Weights of a small image classifier: 48-pixel images, 36250 training examples.
Rows from block 3 of a small image classifier, named by matrix and row number. Rows with one number belong to one channel. Each number is 128 + 24 x the weight over its row's rms, rounded and kept within 0 to 255. All counts start at 0. Numbers have three digits each.
After each channel's rows are labels from the 100 images, of 14976, where the channel reaches its highest value: "responds to" is what is common among them; "colour at peak" is the nearest of a few named colours to the mean colour under the peak. Only what is clearly more common there than usual is listed. The data: rendered roads seen from a driver's seat, with toy cars, trees and houses.
# convs0: first 3x3 conv (model.blocks.3.convs.0.weight, 320x320x3x3, standardized in use, each kernel summed), inputs 0-159
# convs1: second 3x3 conv (model.blocks.3.convs.1.weight, 320x320x3x3, standardized in use, transposed, each kernel summed), outputs 0-159

convs0.77:110095072143114132097161110131150112089116089097098137118104124103098142146128125148143081122116116114121154100166111139122138124141138102124148090142140118126137135083111148141118123162134118096110126105112129155113137116143136122141104126162137094101172129157131177070127139110121158091119144111157094153113172120124130126110135127080136136171109119146084130174125104129078140127138146122123118125165131125097142131132077102134140127143111100111135135125109123092113134140118093
convs1.77:160118125105160152174149119151131118130121145142093130109099153136096172195080149174149117131140129170100147121114098126119172149090198156189139139127114091139129136121203090164116114135147153142141135101177138145163127135117139127133173107118132112169171149098107116121124120128114100129157100148111112146153114091122149154103128122099122116166099170105151158126119128100098094147149134119135126121115148103095109152116122154132154140160084104115113138112125117105144093125106128
responds to: line: no line
colour at peak: black

convs0.190:155132149119107114083125167112138140166129160131090114156094156131148102112088118123136121130131113126112109083123132156101126110120190133095076127143114083169106121098139176111122110122133131125139148121140150144183130126124098139170138099143121099161139147131100118122127110151143149104201127112081125115146075128123171140143129135118112089089095155103109151129136137115144094126140141125125179162140109144139119202114131136112094157125113155158121149114139116112138093126111137
convs1.190:125143118131090131090141142119132127068110118150143112131153140135119134116111117116108164129092135143109102076120119079100167145167075137145121121155109183146148113097124137123128187128114149151130046103128112131173100119141125110115133123117157074131118120130157111114141151109107100117125110107113092133126124122105111119147126097119131125144116153118115109098113141188126141114123090094126133120135123112137105092096079152068133095117091134123152148109077155146088113118101124
responds to: bends left; vehicles: one
colour at peak: brown

convs0.127:147131137184176109155176217156104140178143094148099110141119126148152138106079135099103114145166109128137115140118121152127110158124112148148144127113088126138108139123139121111130172084134105164123173121107123133107138121115126119099120133129128114104168172102153141123134137134132092174134155159088109117131132159141170181107162123133126138147089120173148126111118148155087135118147126113074104128080115087154138093128128091089158120138131121108114112110131120119085103126114163
convs1.127:137155114137151157162134133117145126124128136104198086100137125119134110123158117113152158130123160112101060137104172129141143097111150148128142152111157179116187107151143181134109117144137130135137174150158130142142137151135134150124115162124117125120134150176123177140105083123084125138116125107136117131156106185143143121134073166122138144149163124152172157105124120160136142121126116131083144069114118123104102150141123132140139109158143113117198142155143083131140100103137104
responds to: double yellow line; vehicles: two
colour at peak: brown

convs0.306:124102100095132127171156162123135139126162112119134142132117073138126126121077168139153139079113155134109145141125106123081153158115111121145089120133114122150163104155162165119136080107145119080138146172154118177140132090083094113138148149112142125125139135112138121085156094140133114121110134115128137111137121151143074142104143122142149142140093142143135131176099156083185095155081125141125149121151149117146116120133114181114100106118124123097139116109147129092094135119093168
convs1.306:109117173126155175105115141157151117124108160143128131132146112160148161123165137133120152119140089108120135121144101129158117143180096096124082140171166118125106118131141152110150074122136120125112151091135139159122096136112127132106147142165140144130150138103119150081148163111113103132114129120083133122108152140140102104127194114145112131143128118100118118143107093135143149161134096148144142119096060138106124140103079096140160141136145136130148173141137149119146150138137149
responds to: bends right; vehicles: one; solid white line
colour at peak: brown

convs0.301:151127088110121132154164138156123150122102081099125141093105138059131153134131130103144133141118100134107121165118132142148105114154141105083128137134089181143131156124150119114187118142129138081095116096156131115156127124125153127144155116116099155093153111102106094071100096148107128131114109119140159140138120185116168161150111141172110110101132170115099117148152117134088147137135137132130153087162146120137159092099127138096148122135171147145136123073154145163122108133135146
convs1.301:132165140173079142101139142130164066169083162173105160152136127139148130111173153119174150130157153119120166089160099131124156147163168154121123118115141082145147103116097136142136128114161136162111132123137132147165157106154111158156114161108133175140136138129154102142173141149139160162163123135142165108150115135129122158160164153149161151103137150116085134129117146131152088113145155116155128123161147164120125170150166130137140157138131135134160124143121119134142178137171149
responds to: solid white line; bends right; vehicles: zero
colour at peak: brown; black

convs0.203:161165160083124137151105157117144120097120141136122095111132135041132168158158129139152148159109147124140094167145148127157141151092122117141095066121122097125130156152144163132157122160135117146152125104144101135156171138148115097173139109135139094096132156133075138136139106087139151134089155111132130152138179182121076177084136152138151135112094103134089115152128112135133115108083114102092136138087135143144127111118087123110165097137113105135123118135161106101129106127125143
convs1.203:139119130125145105120117136122111088173145138145111110113119133124149161120085139132126129093092117133145158111137131124105074102091105136145145133163145143070115138135124128095156171147133155130118113108122162144154113075110122108136115145123158095134139137079120124145097149103136109089126093112131138138132117148146109126123174185095170171120112131188136132129126119110111113128157146097121143093172147111112135148132128133151144136105146110109186163105149149151110113119145154
responds to: solid white line; vehicles: one
colour at peak: black

convs0.271:150122140138119171113149135115118113103138120156157143135141198089076115102143127111154162097125154166128107127125145123132109091151144129139162129127101136163131114125181123154118094154118168150098121151090109165136115167135108128164144135100160124121115068135133146114162125100109120097097102142092152119159085130129153144109126174153107097107143106119116147108144133137151075094144126141101112111123154117097136084069170112111113115155158112143100167154117132090148165116096099
convs1.271:126147122138107118145069127150123119156125143082103161135173101134204130109127127162104125117165166126115127126151160131121129124099161104135101162160170088134116116128105138134146137158154159140172112089164115120165153123128133115114123138152108123169118098164108146130149160172123134120125159090135073162133116136177140118158130119140137108138145119124104208157141168116121137145135139114129121140195142155142128153098126097170126090104111108108118160119117147118096138165115131
responds to: double yellow line
colour at peak: brown

convs0.206:136125116122115097135126137137098077163150078125142151096137104114121151140109117110139135110110119126098136151101097141113164112111162110138130167169096111069114151172168142125148160155145160094128160128150106149122145110149152148120152124147168091150163127146119077114108162093100198146127127123108131073149185117116121099119134130127185117154147148107107137110188095137079134117093124078090111106085137082149136082157125169153109126087147119137110105114131101124131154093141154
convs1.206:164145145202148083137122112146119132126106122128172151128071153133087134112095114067131134111147099101119119097164141105133114104184118156142099116118130156095138140101136162117134120120159136133186096156137141161130159098144105182119115153135122153155123156128137129144161124129144124132114126136157148105092156113166131126094102145136126150110095110145121120117102143106187125132200128179108129148131100114145103145148129181122097125103176139162173146163154128140132162151148081
responds to: bends right
colour at peak: black

convs0.180:134143190142150117135129093114166173125119110119158129124134145163146143182133179143146098075114087144141162134117169098119106123109154176123102102119110143127143116109133130106104144101134105127137103132158135140115155136078136090103136133145134110120108105137130098100116110171136149110166135136097143124116133128150148127155135150093119136124202147131148100115114118096149135134162107123119102101101071120133137122132179145142142100100136161121155185134138101138145165127107109
convs1.180:157156128163126122135126110128120108089136130111113182115128135114077135101138147137162129126112136147106134087105131148130146141160103142119164179118154128136163128118141079122117084131118092145135169129126116096133129120091131159093102127140137148126088085122155097094133121114148129084157164130114144134117129151094133119152074142152139133101115108118125070147174117147077080080139105147130124164132106120136115134134059153120082132162123148126126101143107108142160109123105098
responds to: vehicles: two; car
colour at peak: grey

convs0.292:092094107149141104134132149155113096127130067108127106140173089092147107093127148154137102143110171122116141128109117127143113106134133127072122099101101100140113152178084119195141134127128167105132150188122140098121142148134107140142147142109100124144115099170157127163114139082106156121157089123140096111157112141100145094162135134107135159131118138102139129102145125150101130123159126099159160159145120107145122157119143132141103146074111075121120073126133131117117123150074138
convs1.292:124164103154090128145115122152119162084140093103148149108087142132094113119160094092151122140107161131122103102144154172111127149111165143123148125111119149163140124129134139119105136115141137162111139121116152136108145095073120097148142132143109130113139136107116117138093133158122117141144102131155175134104100120120164122123098111102160144159148110154174144159142141071139055134104122134089083152150111111111066148134137205079120090127110159128156124104157134089135122105129104
responds to: vehicles: two; bends right
colour at peak: grey

convs0.140:129102130157118132190140143163131116117103095143141113167133139132148117116145106160126157127159114119134107133127135143106194112119125122110103109120117116141131144132113126154100104152158121130132108149156156072149138153130137140157133127100087119074135146161113175145149131128095119131151121149098132116176157126087102121137104116121101146132152151101134129118144087126140132127115121113072123103106161137112077106121143119147167100143111121091131150123125146109145161077167136
convs1.140:125158109151102115154135134154165175169141166126129071116133122125131109130121116117151141117144140151166139110115109113160153129156157131133115128169119150153091102086143122179150110121102057170120146125133136150169147134143128113112128155101093120188130119156127177134174112137127117121130107124134133121090109115134093106120130180108187130118140134129084142138096153141146139114136073134105123116151113158110130109102137070147112093125149098119156139164079124151141153156155153
responds to: solid white line
colour at peak: black

convs0.288:115133066162076141151133119159124131143124103120129141105214143081092150165105123116103126136136170119147127156158115114135101124130107141175172134139085125104145112105143156122164088105154112093115147143151156079110105129152081179113136131125135041122145144112107148162176181134154147139173137097157107106117142145153134127146108129128147123130113137112152109124156121153135107103104126145098143080111144122085159140111098109133164133148142115134143116105114138098109137166131186
convs1.288:150159170164133085156125151105140126108151163152139118152099166138112136136121131098131168171138132129128114092112177093103123144148125141126106102114111113116096096075119141133121149177147137148106101112146161120107105119084120127147093143163133135123169126135142052143099117123102131152141129096122153120128119099123068157137102133128121141135139102167152125128092124100140121136093132116106143165159132132143127079128129180085128097094178105140158124148143055153162120143129112
responds to: bends left; line: no line; vehicles: zero
colour at peak: brown

convs0.185:127147107132141112205137144148075129114127142077099160132129118115160151150166116128127141124117106089133113120163122081103102177044116160172150130092139115111147123104104083106136102148132116145140147124129133090125125080136155108094119131149119142125147110088116140151118129121185127136117108137128133104169145091160142124147162112150136126151117111150139143175110110128133116109084140131120146127146148115132102104125142150122148129141131142121123110141124127134175114107108131
convs1.185:157134118087103131150113149089142144116151120118097135110092103118135119100092168119109115132120139077137134122115127172150118124105123083111113099123128102139147089122112112106080153114118114087082132088143106157154094163125128125115144138124133088099075105166139097125128133150128138148159157143113099134126114118136090140132118166149118104126072120098150099126160149106127162151112090130083108149126125116155139156099112129115143137127114150135128156129122137120149113110154148
responds to: dashed white line
colour at peak: brown

convs0.13:158161134170122147119146120182100133143135120108156107143121103120183100125112169137120124162146138099140115147161139125099118095175120121148130141147125091086142129132115089128145141129111133113107109148107104134133150123091095120098128119138108116110089145129081107114134106124107182124115116156142126117097127093115092104123150108144110109182084134156107121092121143103113158101173124142099108098116075090138135115125141159093133115127126152154133087136148132131132211177121135
convs1.13:144187157153102103186131101139152143148145119142122144109082103142121097127109115106177109138122159144131122124148156122104146133138107180094139123101095175157099129138118078144126142134168128161140105147152114123131119127140122178145143093111147093125133080141160117141160151146134152123109119119170212098151156115180175149121135055111098140127158150112138157102099087149112092105124107135144122184143087118137110133137074163121092114099116136110198099132141117126145116103140100
responds to: bends right; car; vehicles: two
colour at peak: black

convs0.165:102089164116147140102099145131082131171134083134145135115149113158132131146218148116138090142098109130138105145094088119140126127051095129159125162111138090129112140167153113136170137125102168088143143097106103113111133166095126113143140138164116159132149101118149145144132127127111086115137112151128139112121128096118152127103163136141138149143114155114143146122117148117136170136136113099100137132136153133118134131164159165130138129130104147124128122153162150104113081120180128
convs1.165:107139091129114149122081099112132143065135121120105127108129112135171125143149079099112094070161132135150144108102128097142130138142121139118129075155141077086134122093137119127111105120103158127121153112081122125125117128106113130115134094121121151133098118100120159104128146106135113099094120144117150128103116128126129161134125157149100118096122135116088144182163122103131097117123144133138146172116104106087114121123127146115136127139119192127106130117132160146119110128136131
responds to: bends left; vehicles: two
colour at peak: black

convs0.30:108177112168135154086126118096114146140158177098106130117101159115135129134087145096134107118132125183112134158116140145097139093167090134102158089121104107137094150140114136138128109092121118118094126136107112132138126092116123160129083091127109144121126126155164168150129124136158095141163169156133121130132137124143168140144119125128068101139101127116090118079145136134128123113100128150126108139155134145122129168100123061102119089171112151123109154140102121127148126180102168
convs1.30:128134160173134144147121146126143125116156109146099170148084146131143129173125152177117119119106155146173167135161125144131191166114120095147136154108127128101123148115114123106127182126125125109152145164123147156108148141112130093113101134138128125152122136103137119142128151089106122132110137128129110132094097068138160116132159116154160109143138127144116167164096145167115101119112101107125123115104166114146160089123126121114158165112124151120116107148192116135188132154130132
responds to: line: no line; vehicles: one; bends left
colour at peak: black

convs0.200:133161131157069113089095145157080141113097152166101132109085145125123102143148084150133117097143154134090128144151127153142134147138176112117108109132119078121138090129127086130161112128103171158107113119157181116138119129162160143141125099120156115144164130118144151119129145109097133127112123137137119154102103119151154131095113137147115130153150130139053128151154129141100130137125095109120125196118155120109087132163119129089109110105105072120107110127115168146098100151096133
convs1.200:152099120104171130134113147106139109115132133157137138140143126138124144130105084132090095122116068116140132108102118141118140111137127145153095108126113117083110105182130150122148136147130146139124120146126164136138108127135153099148167122149138125127099179134113159140148131101162177131084130091096160135130106118093139111092104086184142134143137141123146158114133112149187144142140159176163176066107127104126111135100143101139119141091135083109102152132155166172131099091121135
responds to: bends right; solid white line; vehicles: zero
colour at peak: brown

convs0.258:151109125158114126193125126125096102107157107117104101143086097093136140078138149097157148103164112149117139120109150156163177116131181119122102136109111097144109127138136123118093127134140101128089123070150115041203142135140119118190131085124126121106167145186142104131159135095139188105159124139134146124172119176109122142109142138100113113138158139113079124150135158136077104112147126126087138106146117121140116139117118105137150141133123130099170155111093125115105124113152095
convs1.258:135107182129085157111099140105118139137115130139118126126145156142141140128105091147129119115151138132165132135128112128156104087116149084097105115155138106105153092150120141166112112125142099103125149142108124166155177086183092168162117135108127152089119163124118125128139088134164078135129132119128119127073142101140098134113098136122143202136115125158154144136128149148152153125125139145129166135122155118087158135169101173092140126100131117146144157146130138128113127150136111
responds to: double yellow line; dusk
colour at peak: brown

convs0.233:120158166168112156108119120159144140102088091132156131154151133103129143166101115134119127143104114119138131113141124134088105093172164095143137097128082129097129118093138082131171147105116114084140138125154132140110111173128178109110140143157122115102105157133151148101177141141099178117142134104104089158125153135124080128162101149137152091118135107141172163137101151108137130138138117135150127144176102111149121102177114127051151122123127153153099135109111131127153141094110119
convs1.233:124118134103119133103113135153118100101115152117118090134167066157095108127161120148144115115147139118082128109114091132145151149073159176082129160115124180164118145162106124124137108126160113149112149133154126080169151167116133166110121162123111117102160137108123130105155110103150137144109125125139158139139142118128157197167139096141084126122127098124097063153148109126141132143133128113165128136140117130100099155098115093164115133125139116122137124180142100131133145105135132
responds to: line: no line; vehicles: two
colour at peak: black

convs0.87:113098148152109147138117152109169137085086135108142119123160129124176132135100131125075126079141128129148150171133127149129071088134113105146122116126115130108166128181104113106078158147153169134137152124157116097156160128128084127064135115117133084104166101116149147162146154194152154092126105121100111143157150141133098134104136130139158125144187157162070119153132145147088117148138163106106119140119121112160140153157098131092129152132117126154100097092144129101090089117122100
convs1.87:121146131128149089138113122155130107154155096126089112148123183147131106116140071167194142150129134129128103121115125099166136123099134161096090117174149115110171147150091096108126146155126111129143118127129142110138126177115142125191158108121117101132098105095130128115149118135129128130122119180117101188191128161092145124119116174091089142090120103096141118115141157118149117110117140136129128163094108122150133150163102083104108138158098158112146138140132097143130103090119120
responds to: dashed white line; vehicles: zero
colour at peak: brown

convs0.102:143115094144113140127138119116160127152146118131107120121095120113136134122099117167155120098120138137091124165121096151148184147113126126119153112154112124102130128140137114184156102121116122090166093119121105121150124120091136114145117116127185101122113128117153161127121159137112129177136093133152130124126115138173121146145161115104144110135103147128114149137148139112099056145111173137118118152146142143104131136125086133090103142141143104172117112107160129091115122117098157
convs1.102:137133096139142178192131159138134153140112116152175140156116152142104090143099107108121099092106051120105086129116130100142113136085112125150121137122113110106162138185154086097088134163145123111092138153119144126125162123155123143121188127121162136111130133090161145133144122132094140126141106169113121145122140136132135120103144109107115132135089118130140120153139102125147076141121107151123186119146084144121117137091133114153125100120156101090089182135178117181134073115127100
responds to: bends right; solid white line; vehicles: zero
colour at peak: brown

convs0.270:118118093139131133129162111078145114094118109124162130141131159154117093121140157117086160123143113151163091144147111158139108117138103102104198121039162128113139115158149128122112139161107115124157104107105123162113114157106144133129111078160146126166139101108139170134106114150149138135097068122116134118150134139139176153116149132170126124120127090135116115109150107151110113151134130159125134143120109141134140105135173144142116115140113071117107104204155132118134117121127113
convs1.270:178141101174114098132145148171133133100163117145162060137098092121151114169102116121095113131126118098102115139155148131129120155119121093139144106126140087128123131131128127115147124138129112134076122125150106159118157085088099133151177153132130109116125146118134099189163122138090187133142143135123072128132126161117164152159075132125122161138111135141116129091099099137136114103131168149125152147107158164119125113133158136101116116109139116116120113139146112146105117110172105
responds to: line: no line; bends left
colour at peak: white

convs0.169:145173105130153090142125159130111119131120124114112163170139146150108161146177147191096110142158126133132156140093149141086132158099115159141113152108189115124170125130182155078157110159164101154142118124133203141142128131099174156132183137121129103133147111112089113108143124106131119122125129131160075110091107149159126111136128130132154109103112140157152105103129113122152132098165138105128134082154136117078151098104151113160160109119099124122106174124112114133139087128170094
convs1.169:120115131140113119117102097095164126099138101134165122103064128137081125143149145130159159119165107111150116131127091134125157122165119144112131124115113106082102150113094139124148120095086075137087144128139147115136134143122109099133100118089135143089159167091098094153098123142106080099098133099118115117170135140098087132148114123122144155135163125147116118122165141095090142109107112144106143153093108118178133129118137156112143139119140150202165117130123085142107103133103116
responds to: vehicles: two
colour at peak: black

convs0.163:107122079142135149129097157111126160145154115134084126131164131160132091152165132092176136106097132144123126084126147106137126105088117120095099116141112143124117152124150082144134123142138097066101114125126099131117127131108137152155148156120162130135118123138146152134119166109148160161143111113107106120116128164117129149118142113135132109113120129143165151148135149102155172140107151145149116136104124115161074090173122142139134130129153141121122107100127198139169133185130122
convs1.163:196168145104142090158143141152150180117142140145088135126151116081105082071117107143140128170119114124170109112123112159117128159092131118136159174126137140105134132162117177169098125114122135101206129123120127158156112132133128143127162153152137098125123118129127136175165144129097125082107068090157158088086171083153114121135117105113134154123121176126148140124149158151146167131125124141139141131158129104070153105104100107122113143131142146118156143147125117133138162157123156
responds to: line: no line
colour at peak: white

convs0.138:135144100118147111150128108175147136141141128102129132150100092106114140133115150137132162098134166106104146104130074099184095120119133139112162097097140076110118126122115159183155104160135132091126130105133132126155159121123125149115164098133114122122138115101160164179094116111135097130157113099144153124107139161143148116183114137148139121094149151107092133108116124157116089099152145150128142110148125125146125167086118137141158122104143098140146136116130111136115101151134133
convs1.138:118116216150144174113140155162185146176144166149171115166145162158139128155092139121145148156152138147157187166155133155147137140147147176125114097146138117070130119144123110107133120090120150130121120103147119102104104124148103112116127112110146157136142138116152146100124160139108152183144094126144128146133126108133108142105166136157158114140113159156132142114097132134141113119102146155114156144105125139111163139164153150089113128106130111111145133125107141123092179156138106
responds to: bends right
colour at peak: black

convs0.41:146148130114134154204159124120111135125145173120113139127126124123106117128153172136126128064130102133133105117131125170104112164136166152147162142141131122132133107115136144157101149156091157149130133128131106079125134159082149090110158098144122145126157111134122144141089142112126105144124145122085107117150097094132107146157094123089143161126132131097094112150153145120084110084102156124133165114109171138137090144167146110131141121138112101136160137117089128107126142145119127
convs1.41:096109164160119112078100119162109121148100136123144143134105147127137136097118112153149137153101099141140144135124118144172139108125152091193119153151135143102153113114122139129094128148079121066127138129134152160157165139146112137144111132136137136163064132127134126118122134149159116129107131152162135175131099136129126127127126124105129115143133125143117116105111146136133135132121118130081123124135120097119075146144091136103102124096103111107107117111141110129073109095134096
responds to: dashed white line; vehicles: zero
colour at peak: grey

convs0.273:163103129121140153162164094162150101167176168145135122106175172093108145170155106139155145116139130086135090159106141123075149109076150148134129151110107147122156125126093126098127130135109130127122120149116107084112127126125153150144136111137124096135121125134102129161122119125139133134081095142113146082100152157134134165144113077098122172140107131112168102108117095124089129113147118140163124134095180124120147105123122117116074147110124117152151096134146101091108103147142118
convs1.273:124141115141179114126136116119118124159141136126150098132139149106156120170132104142108127113120123147180114128121138141114065123125059148108124136133120125111119121128090084093137113140078170133096140121111142123071149127110174094117133152099139088141125135149126114138097132139125126135142109115109097122144161144089116140137117108129156118112062171132115170120106097101145116152124120120120137110145113122144139095140128157145116089099114111127130104134094143124082139135133145
responds to: dashed white line; crossing stripes
colour at peak: grey

convs0.309:116134121087125159138157135156144172121115141142102096114131108106133175151119117120107122109113141090100112133124096137177150132130114158139113111093102082127137150161110116096130114099105154156137133124080126103193157130118078110162139121109154149123158138141095149168122114117103114154120108086117170154111134126113129143123114083139134131098103140090096126136173143103101096137145108151108100161145189124118138152117108099137102114176158132174103117077103138159126161120101125
convs1.309:164100124139146175145138156121122104182129189158152143147142176183123163118153171136113138147132135172107151137131144171151115103132119082123122133134152157106116145164124120134152116102155150114146179160178150131138164104151132133153138144113144141128106158129142162120109127129134170166161139107109135162112088125099126115156132154145150092112125131189109142123097080072169074137119112144134177132087139107152146108140106141166129108121109110138127132110126136123135164110178121
responds to: double yellow line; vehicles: zero
colour at peak: brown

convs0.198:123144124131119144166169136136102169126061113081130121164116064128155153108117127108111136111136105193132147123146108109127103142152136108125123133147127114146158166164137110140118116111164099115105127129125146151130112113120129157186160167111088144169123090137137135156090171104152155110143110153120140119126124121111153133154113106119142105176133101115156146111138092037123186067090102094125175128128131069115084141135101112118163090115126117093128121152154126118084154130141124
convs1.198:161159132131148089101128097100123173144120105108114177106126161128106140150124127143149150118109143141092160127125122097139112151150132142132127153116127120116128133127120147124105096125075139154141122100134106131121119136200098154154136122115097186100135113126123116145132106136106117139175107113117126100130071137146111104155107169161159113122141147105189154139128118148108114076114087091096096142126129109144128098113084127113055127129089148139124101134075112107128137139188131
responds to: vehicles: two; car
colour at peak: grey

convs0.295:139154150122112133113099140163115077108106125135159144167130143108140129126082127148109141139142125112126175180151129128109106146133130118134103111107170153142151128199188126105108099100154127140137126145140173126100090148102084146098125131134132136130083130104158143148156160105164111117112134099116121131113147103151119119101143075112138124091139135129104133140110144128151117137125120133113107122112178112136126129109141127102134124121137153136111121102089073137138102109143131
convs1.295:108095120143138112135154167143125138141143133113172119124098136123122122104127173136137144081137129147154107132115103161128190108174150080083069098161113076124124103155085135112100133157151148095103126146163131141154170167119134130159091114147133111139104115128140159097117138115171120142124138116112085159148127127143105165125162145109156138113101168128126117126110112169141145132121087095115122138158109162094135163107138096096113131137100095113123109092136097145104132101113095
responds to: dashed white line
colour at peak: black

convs0.237:115132117143109108098139081120133170138163149132130210134116122105113150096125119104093099148123114127114118133092098115121144152137131142148132135130158116153135139125141141148136172120133171168114124112124143142129112114134099151104163168159140108130082149135115148157125147127104101156069131138159087109172162122129098084068139098112133138133070106138138147076072136149124175112140128133140096146110105109131127174131096150074115122134074118139132107114126138120136154133151125
convs1.237:120140163135123143103156123087122108095151118121160065121124119134119136203124135147116096135111094106147150211150095128129082109116132114139111141140126173112095123147127115103161124127111206105116121151088147124113116128165141115185100093127138140108119110170155176126109111151149144115161137130078191150146151125129104164141143121132104099112106098119111127137121108149123099097137121112135141138122149096119086084156127149195080126093120159132135138100145156146132127109140096
responds to: bends left
colour at peak: brown; black

convs0.150:146089116139096127055125107156140106116167128088099172117113148136144086104068132130130107116136122130121144104134152120099119124176179129056106130111133129093110141108148121143146181122136159143133139097141151134145129123113102128129131111125144163160118160086147088086119102151124146157089160080145097134127161131125154161113130114099140123171126079142126127078120139130129170116156135121137149128105099111144133207117149156094116140137124151106131142076146133146135135088120183
convs1.150:104115141123113145102092141156129122146139119124113085128122101112133089124161109133145144124093159131160132165144141163125120100161121164132133146143130161126129159166127102159137126149061129192156124147110120116110111133143141101110161118153137103142181121166132155140161113129150173120132156141120135121120102131165163099121161113128169150112159166152177119108127141162124149069118118163196153124139156156152130132119108141127147142152123097099118103136100122133138118111151175
responds to: line: no line
colour at peak: black

convs0.168:119095125131107124135113116124146140124116152168163120106117153105119161169150139111133121123149174077103131135109133123115119170152156113119101105135144145086105090140140106150118156106145150121117102106141117095108114177089124106134090124125121134131153117113146159148154170194082152147126125105125118107072153133093105099130159095105115138151135131142112096170127152139116132138171149113138122150131166116147114115157120087113110154133122144116136130173110135159132131174098138
convs1.168:130142084129173092154107108126122087135126125089177098114132112114170094108138098099117110153129133131137162074124107099149112159118116146130164129131155166142122114073140135105118120189115117095128129181138133163120126089119161148147118153136122118098101128119115121134099117134148124083148098148145120136198139115175159153152080125133171105091127141101136150143120104137120147111145142154082135099106106123163107150174123104149121107096148069099143134113098109136141140137125106
responds to: vehicles: two; bends right
colour at peak: black

convs0.110:130149175128115178147153141152142149112132143126101120126164119101089154128140156156115166113143125127137137096126113123168150127131149105105117153146144094094147107169126085102117133147124146102109121165150137081125155127156121130102138160155099149109129099147154123114117127110134146122132139127128095146126159109155106118114123126142119136111094103134118145148112182128090168119130130116131087072132167122155119077117159093142071137120147119163138121133114148115134138102106155
convs1.110:115144107109111137075126141113124141134134111127130111143112106160096152137148143122114124118154067133121109146131129138152127133130134089123119146147135130118147091142097153155114129153168090105123134109166174147151147072179093153152119088099120104112148150147105097163140125121110130150118097132127114160096121127126141122105143149134120122111099084150130131123138098134125123119148140122109129122129104112153141125129156143127161142137132186164116130200143125135137159140106102
responds to: solid white line
colour at peak: grey